Weights of a small contrastive image-text model: text encoder layers 8.
Rows from block 2 of the image encoder of a small contrastive image-text model, named by matrix and row number. Rows with one number belong to one channel. Each number is 128 + 32 x the weight over its row's rms, rounded and kept within 0 to 255. All counts start at 0. Numbers have three digits each.
After each channel's rows are labels from the 100 images, of 14848, where the channel reaches its highest value: "colour at peak" is the nearest of a few named colours to the mean colour under the peak. Only what is clearly more common there than usual is listed. The data: numbers of one to four digits printed on busy colour backdrops.
# sq0: squeeze pointwise conv (encoder.blocks.2.sq.0.weight, 48x96x1x1), inputs 0-95
# e10: expand pointwise conv (encoder.blocks.2.e1.0.weight, 96x48x1x1, transposed), outputs 0-95
# e30: expand 3x3 conv (encoder.blocks.2.e3.0.weight, 96x48x3x3, transposed, each kernel summed), outputs 0-95

sq0.36:127174129135059114107085187105117118135109098063126144131157159111128103129108108114148087142105112141164089144144154156101133075147105161196170140070070129092136164110109153172117195112173161129112163133108144116181109129128135103058122205133126119133144111126081091074088173109178090172
e10.36:117088140092160153145123107118144144071147079091153136112094087106149083138158127097175120130090180143163146096087077122115175173138079157112195141109079135142055108138173155075134109151094221149118139076107088155098115139068110134089125154154121110146122133125063155131157170167115104110
e30.36:098092151190126136084132148103095084172156136145125080101128118110189137070161094188102130105115132128106138102042105145116173113090120110117131145078112190143109117038125108096158126118113137123080124097152175123122102164123125101130083144094128134071091109059092101130119050088137124106
colour at peak: red

sq0.18:111100114106097150156095162134110155116130101103113125125118147112077112152126107119123078129094165153134101129145100142144127122156146155129137197120123095126092101090162088129018171104108157137096122212067125117165088078200169105087145122161108178133171071086134182130080149098140134084
e10.18:135143081105096158147154128057051086130126057182166111117100128093161137110151110134156080142172146158170166141139121159117155131125157098077096149115162113101089124118164143079122100087141153147071126102067165090124150117070129135140088127164076164118103139209072107110156162099147125128
e30.18:131134162151163094131146155167123155189154187127129108135067091107131157081105063117162127176080125121169156100100181103061153141134151122142108160040176122143097119146126151105099154131148127083180099097092104106127105150101196136114086146123157123111178089077099170126084070111128140130
colour at peak: pink

sq0.8:120119107127123155106151136135127118138083123124088124101125123124172121135112116121089125133124098145148154144093139154119148110129139133152141115101104191113193056159051121152164047140165127143130113010204106076148085149120097164123084152117184106117062118158081111077114082132101142134
e10.8:135125080127148081068169179134108177154108224149150117083134162183083109112101172111143132164110088166091193098092162079110073147181141100174097117126129159111159126123078092091073147183116108187146134144132124169110126132156143120121133109144118151166148137149107156188154120159115136111
e30.8:103099197093149099102161131095115164107175141133182083106099151118163065070114148136135143135120173123118091173136076139123161139124054136135144211166114136120163128076108129132103050183136093097117121189101133143131139108183111175128090158146157115101094150116062114102127165138102136147
colour at peak: white; pink

sq0.30:114130057104094090065097134097122117095101121130137124138066068111104099093126126115085125090071117089127107069107055145076073070145098097074105131143135077138124116078152098117122138137094131146092076122125102091095107115111152103146078132076136129127080102111113115137092084047137112106
e10.30:162135105162170074081098142179177109139094102145061125156147102156137134121067102144041130159111121104130127193115104131144126099124130156114099136172165132088139108096075140116116146114101118105119112169118197100143166205155145176173123088053143173139087166167150143141091120118111161142
e30.30:138159107186122178179136147118130120143143136088160099142093152086163121082102136115115119155133117145090177123106166000155130141135132152137216133152146089206123134066110155158135098075127149115145129084112172118152127175147166128216128151140124133126100095110119165136145103146108120146
colour at peak: pink

sq0.34:142115136114154125108112131149096142130084141126096152097136081123120152118156118155096119133131081148154161107085158141141168123139135136100153119073125151096165029128048067107119078088087114163118093069154120074108083198166139133125175082096085108114167116136085122080093103155104115058
e10.34:193105115102118134110146186184100163171104156120170097105116144188102129097134186148071118154088145130098156148127177156088099065203121092126119146122127139124142120129073111092079126139115118157101182094151147173145148184109155134126094100132140089134126109194098106189170113123152145197
e30.34:109148170131121106124114166116137131081175205134160107127112124087178124090089138115156162151138158091103132189180086094127095098115091091091155180162123132145079176098146130154141049153163133139100160161080113143152159128193076163125095175138174098093111116145078149103122163145110156180
colour at peak: brown

sq0.24:081107094089147145110144096112162131115140112076096143146105066119113096105141153138057106093131087093129130161101092116123101087156107093107094085150102086138102098100116123058132088116054067127069093093159109075123068092096082122146105061090092136131114139116104087112140099083104105097
e10.24:166154129126138113060107174105124145160161113055137172153078131175157155097125125112101120124115085151117108144106110076093087086096144092076096164139106109068164086144062121141128104120149156156092087089132195116126163183168142164122079089145140177144094093112097070161090159131153105129
e30.24:132088137142170097155124133141119092072115135093138092153142129125099106094132084089087114116146097157070064123151147087150136116095092158170166192134095098144123067094101115115172118161176081126086146148118085137142067119148078166198119194195088108129143133074118113121101133175137086147
colour at peak: grey

sq0.32:110170122127122152109160141066100155125140095103100150167124109099135141166160106137129126155108180135149154138140156134124139180150131173114143158196070125128048128115191118106082152142089132105144126137088148141124120107145134123127098097144062150182139163121142164215136102092255113146
e10.32:133133164140166175164123106084120095123153100154169169186102088099132089165170092135181139102148151164170089148164082134190143158098163141128114172173099142161102115138173193117127138072175097146162103108102183135117150156083124107125109125186093148083072185152131111104149181113113102131
e30.32:109121128156095204116111113103088062177120207064113125096086095105068103113176131121086118132150089102170125114091159114106102074127148107074097139092090187164069088129156141101146127110112094154135132051178125104110093138137155142147134101126140164126166091122139143128145085110125066118
colour at peak: pink

sq0.0:082130095137077138161113124141130149097102087111118151138092123118130108097168122112090118141112123105156103115120087135124104134134118131108134151154140071145060084105143113107079082122143141099154086113000147154067092075120159119089111145103132124124077150056172161119105068078161101112
e10.0:158130073094104101065107112131162115124108117104062079119121133109118084150071136110089070102152134165130108136084141155134112091066101090136143172193165114154142086097084144062119181135107143169117163124115182022128127102101095144110136126099147114152074161131114148094126170110132151116
e30.0:183144089162131140119173135192130120115117092087142103137150149135117113121136127094116100182166128126117114040110222039116159137147194072140157169153154106189091148154118163127089098110136114128163138106168118079116130125138152147148138145167135114132145070107131206105131087158106117164
colour at peak: pink

sq0.14:088089105154130126190120093132092121111159095126124137104123156147123149145130120150115118093132089127113121089136083123185132106120143110107124145141143072122063160115113127124098221088094118082073142220082157155110117085118168073080150148177087114116150083087121165098122203134127110066
e10.14:132172129117103142148107102100100093094165118103154146105106163094128069154133175107120143104083166155141120099088092140159093082114117096142143084091158109112114145111115097172175175154165174126135145077129128137131146095045063105134100126125166117079205103155175064098166160131187176101
e30.14:129139132157130091145108175097105151140131171122109121128143076043121166101133111118102185127083146121175158118162139155110160153123168103125055151104171111120095124134136137103078158082094142125138081047056128133124067120136164127067083160149114131090095061091113184092087103112136137119
colour at peak: brown

sq0.47:101124085113069104126107135099071143071133129130141098106104061080094127111129103092102073130106115089117100086114098156110078126113118120041118105109087079109095098090173127093100075094152128109129111121076088087107119100107117077140159129077139123055114088060109089096131126096091141121
e10.47:178141121112090098077160126129161114153106108121091084097101114166086158083069121127056100097153065150072160173098113188159058072130154174107161105152151131095137153135103124148146160104112092121102137170145102083094164174119105177098138075116118118134113131083116112072108094097137097157
e30.47:158164105199108137148115150092150094138153116126115108140131161113124152105091157120100131140145120124096128103183132000110103178114146089104190123171180122196114178104123144176132100096165132136154154087079154095149117148177178144194138155100145133152086099117143160110171125135129150170
colour at peak: grey

sq0.43:100108068110107107102096158095109148081108130114105157106067063081128129100136074091104093096104127105150107068098092122086109118161139100034115153090138108125049146102168130144070156121109115127127121127049109131084086076130141079101135110131148125085160092108124103113105164075122143144
e10.43:131151090157116076107070131126151102149085078131107071094120150122107144091044107125051100157108089086085119177135147157080119081132141072076105126140138136111112170084098144148091142104155125126123101119144171058131147175135121128127129057092128142112108147146109087097100094057168160138
e30.43:116171095178140180191150148130174158160132120119133120118144083118131142118117156101126145157142103111161167110132177015098116147126160153125139118130184116180122145114090165154118143064155155097165144092121175075145119169152196065190157154090093118126101120119138176108126062116126140138
colour at peak: pink

sq0.46:066136041114108123107103131106103096076104141118111125100077083085137074089101130144067111103116107054143085092139054136113143101121090077101087111111149107096092075119085116087106092114113124117116143084093106137076088104153126093141134117083139157100108074093105082095111130089097143110
e10.46:160123068141128078050161093139135136171073131086137092174115167140123153162053144110101139140141122170085148134092146103116055053149147152111085131165162145067137093104052121159096190108125098114139151145145148117100167171144137121162139096086163178097117116152109129131105084124129132124
e30.46:170133126130133129151133179154122118164163151118145104125102170156165074061077101118112112149132150146088124090133175035147145133143143058129220146161168116159142126074142168175140113115149112135120174105122140100166127131165154174214147150139152175170138143091137166145144117170083126147
colour at peak: grey

sq0.2:144160150082078167091130156142165178118117116089087171135135132119142091189159126132112118138109142139167111149147131129092099142147075159160159195129119148148092120143135086102066167114129173134140188193102146158155137073128202177146142110178063188156144084100139178122151124103157153093
e10.2:089094124153103178154156128086079130057189126135151160154058141089155118106150152057126148095150172185138129154083089128163156153146082144148162133123143047118141166126078143120111114077090097142065084124089121111082135142115097065107122117127121113085082169135133129112122150161138103162
e30.2:139115154138111149121086132145066099126114196129123088125104071122136112075164175122095112160120115077135075157119132147125139123131146044053130140086114155106042165123153109083160055100111126160113144106060130112143115114162164107103131101164144135109151079098107135070064099103106121116
colour at peak: pink

sq0.20:104169133161132120164141123092105133127147123079136135147131160115118143097130101147178139114135163112133135125159134113137150151093172097138124058151109096138096156073166206132041197112162114112103127134088144156126161072084057101117099165190087084108067111113163139197150150085156115160
e10.20:115131125129159114087044164079186093145082147124121111178134145117164081198118076147142075139110133090137099080146096091191097139097130138114144140111115152132134180089152173158150157081169127101190106128163107124116102093152107148132166186143138143143190145056151147127163090138152095143
e30.20:097151099097079159106141139127111102125139157093095092176171125109115154122155140169053118114152117070147159102081177117151123078097204056084108125112164134137131112100134111110145119093087159127152106055148098087115104076113170086132155073106138130188083149137135196121100093082116136118
colour at peak: red